config.yaml
arch: "efficientnet"
dataset: "streak pictures of flow and ridge fields"
crop_scale_min: 0.2
kernel_size: 5
projector_out: 1024
init: "xavier_uniform"
muon_scale: "match_rms_adamw"
lr: 0.0034
orthogonalizer: "newton_schulz_5"
Rows from block 2 of a small self-supervised image encoder, named by matrix and row number. Rows with one number belong to one channel. Each number is 128 + 32 x the weight over its row's rms, rounded and kept within 0 to 255. All counts start at 0. Numbers have three digits each.
After each channel's rows are labels from the 100 images, of 14976, where the channel reaches its highest value: "responds to" is what is common among them. Only what is clearly more common there than usual is listed. The data: streak pictures of flow and ridge fields.
# convs0: expand pointwise conv (model.blocks.2.convs.0.weight, 192x32x1x1), inputs 0-31
# convs1: depthwise 5x5 conv, stride 2 (model.blocks.2.convs.1.weight, 192x1x5x5, trained with AdamW), a 5x5 kernel
# convs2: project pointwise conv (model.blocks.2.convs.2.weight, 56x192x1x1, transposed), outputs 0-55

convs0.29:185111146134121179130072162118104056116120161131169150127110132188138096108119106109165167161176
convs1.29:186159178187155171142146133129095081124128129088104136098118095104091092093
convs2.29:141154126107158162158174160147090118141114114160138118139143142166193124144021130189158158156134142157161151158132095099139131097134118139092121117143125106156087227158
responds to: fine streaks

convs0.43:177154123097148129157130085107108139133162147137068168145097109125122081175180174149101092070160
convs1.43:150139141084114122120074123107104091139101083103109102044082106111111098090
convs2.43:097096097093096125138106183132088155081081161120148153123132124170180160115111064110165145073052123177168122104112117150097135107145131134115144062171143128082104171129
responds to: fine streaks

convs0.121:158143115117118096162215112124110115138122120196113160087104102137069147123162173145154140103076
convs1.121:122164175159159147175192202142128150147170152094123163156138139119106104126
convs2.121:098119143139086098221201208114130124174111123162129099111132107127100126134127165178121132138151120116132151153134114163080100109048147107147126127070081097153152113147
responds to: fine streaks; turbulent

convs0.158:133126074140135097156069082173121149112134117093098158074105152141074183111139117097108076128169
convs1.158:107120101149161128132094146130069088112081122105093069062086132108085122115
convs2.158:142055086143154101160120108040166116141088181130094130192128166126122141098110056083128147121135215127156130107152120091130144123120150152103119150130116081131100125104
responds to: waves

convs0.183:120169071228125142131139135101109170106086102161103134137137132101095117102169132186165117130156
convs1.183:123169186168141154116122121129159103109124076110100083053093122134087101103
convs2.183:104170186117164137125097131143123087077138152172108082118129160130178143102116103086158145107108142170186160139092157160073150124136121090119038192155149097122155113110
responds to: waves

convs0.65:163110154157118095182154096146075179143168103153123167125095109149084087144181165161139113082139
convs1.65:127150186136169158188144177152127181145151148152155176177134167135137105142
convs2.65:111100198153143093148162152143110130182146141121126135162149102153112148145152152113097144119121126099206169143164188183089120153109132091137147084091025140155138130146
responds to: fine streaks; turbulent

convs0.31:099113161144173141110158119122073111113105108110101151156162156174185171120193151107148191098117
convs1.31:103139093130178046121166178136140091142172126144111107113112152166119072122
convs2.31:139121096106155114107139128085162107139124148125117064174137118102204136081126113083136119137122139066084120125185193159187053147136119076158160112129107118098163099134
responds to: delta

convs0.129:071107105078192098114116128119148166146134039117071084104153157136121130149143139100109150103123
convs1.129:103065095075067107143132107121120125145151133135126169157122150156181186164
convs2.129:145097116089157108085076154137108102077111049116138132137109136067155116115076118147138126129142160149193086110106150108076138078124181151107185162146127088114079157152
responds to: fine streaks

convs0.58:117083169101144152090095114111146177126145094140128150108193107092184111091118145070133178167152
convs1.58:065084129154173090118138145143097114151141122173135100081128180164105107073
convs2.58:110160177124132135141149080076124143096120122085092142079060115165083113114126111143131161154073131087143139193116133130164119129125156099137142146111171079117165216186
responds to: turbulent

convs0.23:169045167076087141147099153120118141141131151143131165121150193162163139087111075127140127167137
convs1.23:107160126111090145119122146121147124172166212141196139169165129135130174105
convs2.23:142141099161182186140129086113099071096089130108085104163121108147149155167126124157160105122129122089196134064137071099094143105070075173170135148110130118087112111101
responds to: fine streaks

convs0.27:171124168142144130178180094124101191096136126164128175182090111104087120109149132132143119058117
convs1.27:136091129121118102139137137141138102141176118129106163206173152139188199146
convs2.27:117147114091132116161145170125166105159129111151079142070124091071104106139159181149083138113121135132213205138144113143082129115089156083106117097085084167094122129096
responds to: fine streaks; turbulent

convs0.53:120136144135131165139092161129109178090135129157168089104133152136036132160212127112143131137086
convs1.53:135143127148107148145145123094177186146083077187180156088084144104115117124
convs2.53:136163164122098077112073123120147107072152098131129082120151059081082118158123142099146181202125104132170130185081089128142138117114117089146151111088150078083134147143
responds to: turbulent

convs0.135:094140120106128140128070119153088082136093102223108159109156158112119184102142167153135165139151
convs1.135:101192079141135138145105142113171125119176101163057185107138096149136108130
convs2.135:138128111076166134117120116141053181130150160165160166139210105177088156172102116141137173104143114128109135170127142078125098148145106120162137062172115156110150182093
responds to: loop

convs0.81:134166103162195086140136113098164109132114121123090147124074133141085149207193103166133128139138
convs1.81:140178132085127131163128137091151135164136114163150170149147145179176199170
convs2.81:152078135119163092150117163139093108179141127094112153107095114065120199099109182097128140092163078181189136120124131110175135102168076114114156171109137097093163129095
responds to: fine streaks; turbulent

convs0.86:136119162094125074069145164108127102138135144099130168153091131119131182115056113148128083083070
convs1.86:118120141107111077140151154141135185172142090162168167124104079074166166150
convs2.86:112155119121144179098109105075105076185164154078104128110164157134083108098099112119152107136135150090124168147182177118140143122150150039115127196113141130160164163088
responds to: delta

convs0.113:140114134194117154114152152121115090123061149124123129194149094204105150178165161127160113122112
convs1.113:118110140135098120175133115064156153179096091174163171113112166171132130082
convs2.113:110127181139180144158124127119042144108091108153067114071110124113097145110133131122049121177158185161137128154076149133191157140119113107062128098123159135112120133130
responds to: fine streaks

convs0.52:107118111116098103133067097080127106112076099110149163080089172137140150114116149182111140054099
convs1.52:134102134148118164086114162097152106090198080154119088200115141113107151108
convs2.52:111144180140124152164115136152189087111142112114174151097157085079113118141075099164147113123144136140113128179213138136128205127135081116124170122171150129109096074180
responds to: parallel

convs0.20:129102136132089177141109160145064127114099136107172106107184192130155094119134113045159116147133
convs1.20:125106146097100161179136146104152171161141105145181161153109150145192151070
convs2.20:121154153124165104132107119100109114111062128126177124171149151123154113100109140069129093179142187120114060158036094169147161099143143083138113092112090124073109140144
responds to: fine streaks

convs0.103:089161133113120122036108118121119114191126157106187096102143094116183120118157144069129150138117
convs1.103:132142119149153135123146175201105138102136170079121089125209100117116159153
convs2.103:155136143108139132190117180079085125187107128120132108114108164100074162118131151151070107128096134127062130176112111066132124154116105121164102104081168090089087145067
responds to: fine streaks

convs0.143:160131130095158098140072093095107144174113127092121148140049103115101159139048147118108115159162
convs1.143:114178127130115200196179121085154182114128122154147155130138124101155131163
convs2.143:070175178113137126159163142090087086124136142174101067154098123092077143084122135088098099128193133084156117155134136126168086117153122141122123169111215112102152141133
responds to: high contrast

convs0.108:156093148132143130149112134161135185155126136106135165114187098112049214164154125111097114150140
convs1.108:100154156091105064109151087129092114134071104049115123087110114114147113125
convs2.108:111118103138105069140099127130164130110150094174178120159118110090083165044118141109126111133127137193142111164116073175136160147114128084102064150053098100134119094121
responds to: high contrast; spiral

convs0.32:122088119140104186107048158120131081105140165130136098159121167126129102106123097084121127212145
convs1.32:128138133132122117134141142133157180139204163184163185165158145168145166153
convs2.32:097029103149169167147133138093085084095127148140140159143118150144142137100145162119172119128101119086075156127099131123124175129126141093187200077135109102087077123093
responds to: fine streaks; turbulent

convs0.18:117071108119172128078116126083123112130096188138056098120124085075118093139123101164116137180133
convs1.18:108145102068127123126153101120145134096096078121082063065108098084127104132
convs2.18:104147168117126135132092172140096161182176130127114163128168097140138115103126111152110132050112108141102190159173157196144084191134143114175140108132107187122168081103
responds to: high contrast

convs0.188:126094138175181137147082103127178114099155044179114098136072133139095114115125163106101101141132
convs1.188:140074059091107079123122118095125142173149081127145191166101135144143146135
convs2.188:163115076160076152170150161124046140118105122111147131138119080071134106087167146169123112096137100074145127092135168073121104113090147190125149131102099136125114130204
responds to: turbulent

convs0.176:093119113127181137103144123113125112143127100075131132119116098117114053095157118126116117212210
convs1.176:119169161133116097130123124090110062079072135097114081078146135095110112082
convs2.176:132155147119132130138174122127093125171170155152113101133143059143194128135118079098147191105124116102173102125137093062124118211101169143173095172102178123151150148147
responds to: high contrast

convs0.28:119086191105131092080114124132088080128077137138150170115124093124120117104031109136105159110124
convs1.28:088109125093088134118147116110105143100126112144179192172169124188178148161
convs2.28:125145126136106140210126153120194119109138121133134156105138088081086166094160149073168146092147196131194151153127163107106141188132140163084099136139130116156162190118
responds to: fine streaks

convs0.150:116084181099128150092080121074141147133160144136084132145147200170110096140100152164107140165179
convs1.150:142111163136122132136118158112152120155180135125160207187179111088094120083
convs2.150:111113162136156167144101117062085087093122052192116138197109138142126140125154132138168104127147142088116108074134108094114124068106130150126157164078187153111098155172
responds to: parallel

convs0.116:162129096066141110107111133072137109164090115100154086119101096125154129137142191131112200096077
convs1.116:144098116130146165104113165123152092124171114169086115191092151066144172095
convs2.116:138167133090091183136040074148134107150123082158173157100145150110114128134056104132171134124146133131126140143204141130125132132102119155095164054126061126108119109152
responds to: parallel

convs0.64:140098148131141153049110172162105122170091070148131120090089112071075128159147085125128154119137
convs1.64:102087146179165132145154094132184187122094094079109156171151132129107117165
convs2.64:122108137147197116124092097099137096166168081057088101134116143103125100122152091102145128077104167134104155167183136159173102101126121196106147142078174066136115149139
responds to: loop

convs0.92:178081068149167127142151089099228105140132067110134129115114106152125121093134165141127128130106
convs1.92:099144090127165091139093135125105174102174188106151064156138100150091138160
convs2.92:143163117147109110102089148147172169138137080109190166068175115088070029121136158147117096135196129143161138092162155110135181149122122134125132129136077139128111118105
responds to: high contrast

convs0.99:142152111158110129142144115137093136192150146104057125108156113146114148016118120111106153147161
convs1.99:135132113155134135158155144146131151206179138140143198187128100164175131135
convs2.99:134155092141176099105122086110110060099108180080088135133143106136105161141142136039101101152116145106126185193175105068181090116136142114169115145093125137111124133109
responds to: loop

convs0.182:141156146087159063107166137071124105084127158115133126117085122163147109168110184105181077113156
convs1.182:147094088118112135069063110132110097109130069124089134171145156132070105152
convs2.182:100089212150123125127127119131152096168154111142172099138086117120114117089118100066143124115098065143187106153086122101179123149138144083092116147143127211092068135128
responds to: high contrast

convs0.37:141137135148166109143150114124156123082152118154099129165118145189067144115144151187189125047124
convs1.37:180130101132161142140140089085158139134081091190163144102098186140118083128
convs2.37:140092146180121176122147149101145181155165147134140168112114075113068132165163189124116133122101130106128153043123105166153109098199150147078123103124064116115131145164
responds to: fine streaks

convs0.140:091132191125104113083145083112047068179073119124163150127124137169130149111117132129154126118156
convs1.140:059078121133193100118155149118179114108130108137181100106090170147127115110
convs2.140:121135112104132106154087175125115111116134150126164136161183092127153143136143096087188151167138178157076132186078137208220087167112143120139128121092150133115146139148
responds to: fine streaks

convs0.21:093136127127156084131143147036113159166196160121128123077135116150091137087092124115073113136122
convs1.21:081105187156153125064181170106141145150138128168182125107132124157104162112
convs2.21:114142140118186090160108139127099107119148163128115090121065159114146122155184069066121120184147120168077159119086096106157094103152098146103193176098100114145176152145
responds to: whorl

convs0.6:153100131138178165115098137117087150106151077154079152106110122165166135160114172172096177195129
convs1.6:151131148155125103068081073121124097071082075131106148127120144161155162159
convs2.6:110120120006140156134155121126091125153084097101148098117149138140157092073120117141137165112152114162188083062180156119141143122121098134119125110111107059154146105099
responds to: parallel

convs0.114:088116135162150128078133160185136107105134059133180128159180125130096122171155101099144164104074
convs1.114:143153099116151121116140199192121129141179157184183114079103129151131120132
convs2.114:108119147119117070113144090108123074121122090147087131105158128131138144122159142079151080121199179083125133136189184140124101058129101154123115177115150055113157175110
responds to: delta; loop

convs0.84:132146189140147170106131064195114158087170121163134179110100163138129128148121080082127096112149
convs1.84:170119089136132170129089110133164151096164138191160063175142159133089119141
convs2.84:136109167125069137158094157197141148159127139084151204123102107119155130090135140035144087158173109121060159147134169121117157148175140174130137146089113117127129108112
responds to: parallel

convs0.109:182124163144167115136038164146088124153157082106089123128175129143127127140116119097164183167127
convs1.109:133101174138094082090130157120163157183185132084085144136077128131159149105
convs2.109:110097134138128150079163083128137111107060070135120151130129173171176160144119110125121075176065082151154129085096086110158136139087169139152193133137132164098084135167
responds to: fine streaks; parallel

convs0.98:093102153145137129072136124116104128097120138109148163136206121192153132091209173139120140161111
convs1.98:093150181167163096174188148155154159127120100182113106105112149120080098124
convs2.98:118165113130145122122105086090066190096157058138098145106184100110113098163126132103127146080103135142167168140136224150098130112104155131157076157146124118107160124180
responds to: fine streaks

convs0.51:121165118128123135206124108131083124174169129069111147124126063104131083099115183124083116167126
convs1.51:136175119126130108211152144131146208122132167147133188144115150107160151134
convs2.51:178135155144163075101156135138153103129129099143133146128135152142091103128103146050123118149228150125113177125126154143123096101134130025099093142108154133151191128099
responds to: loop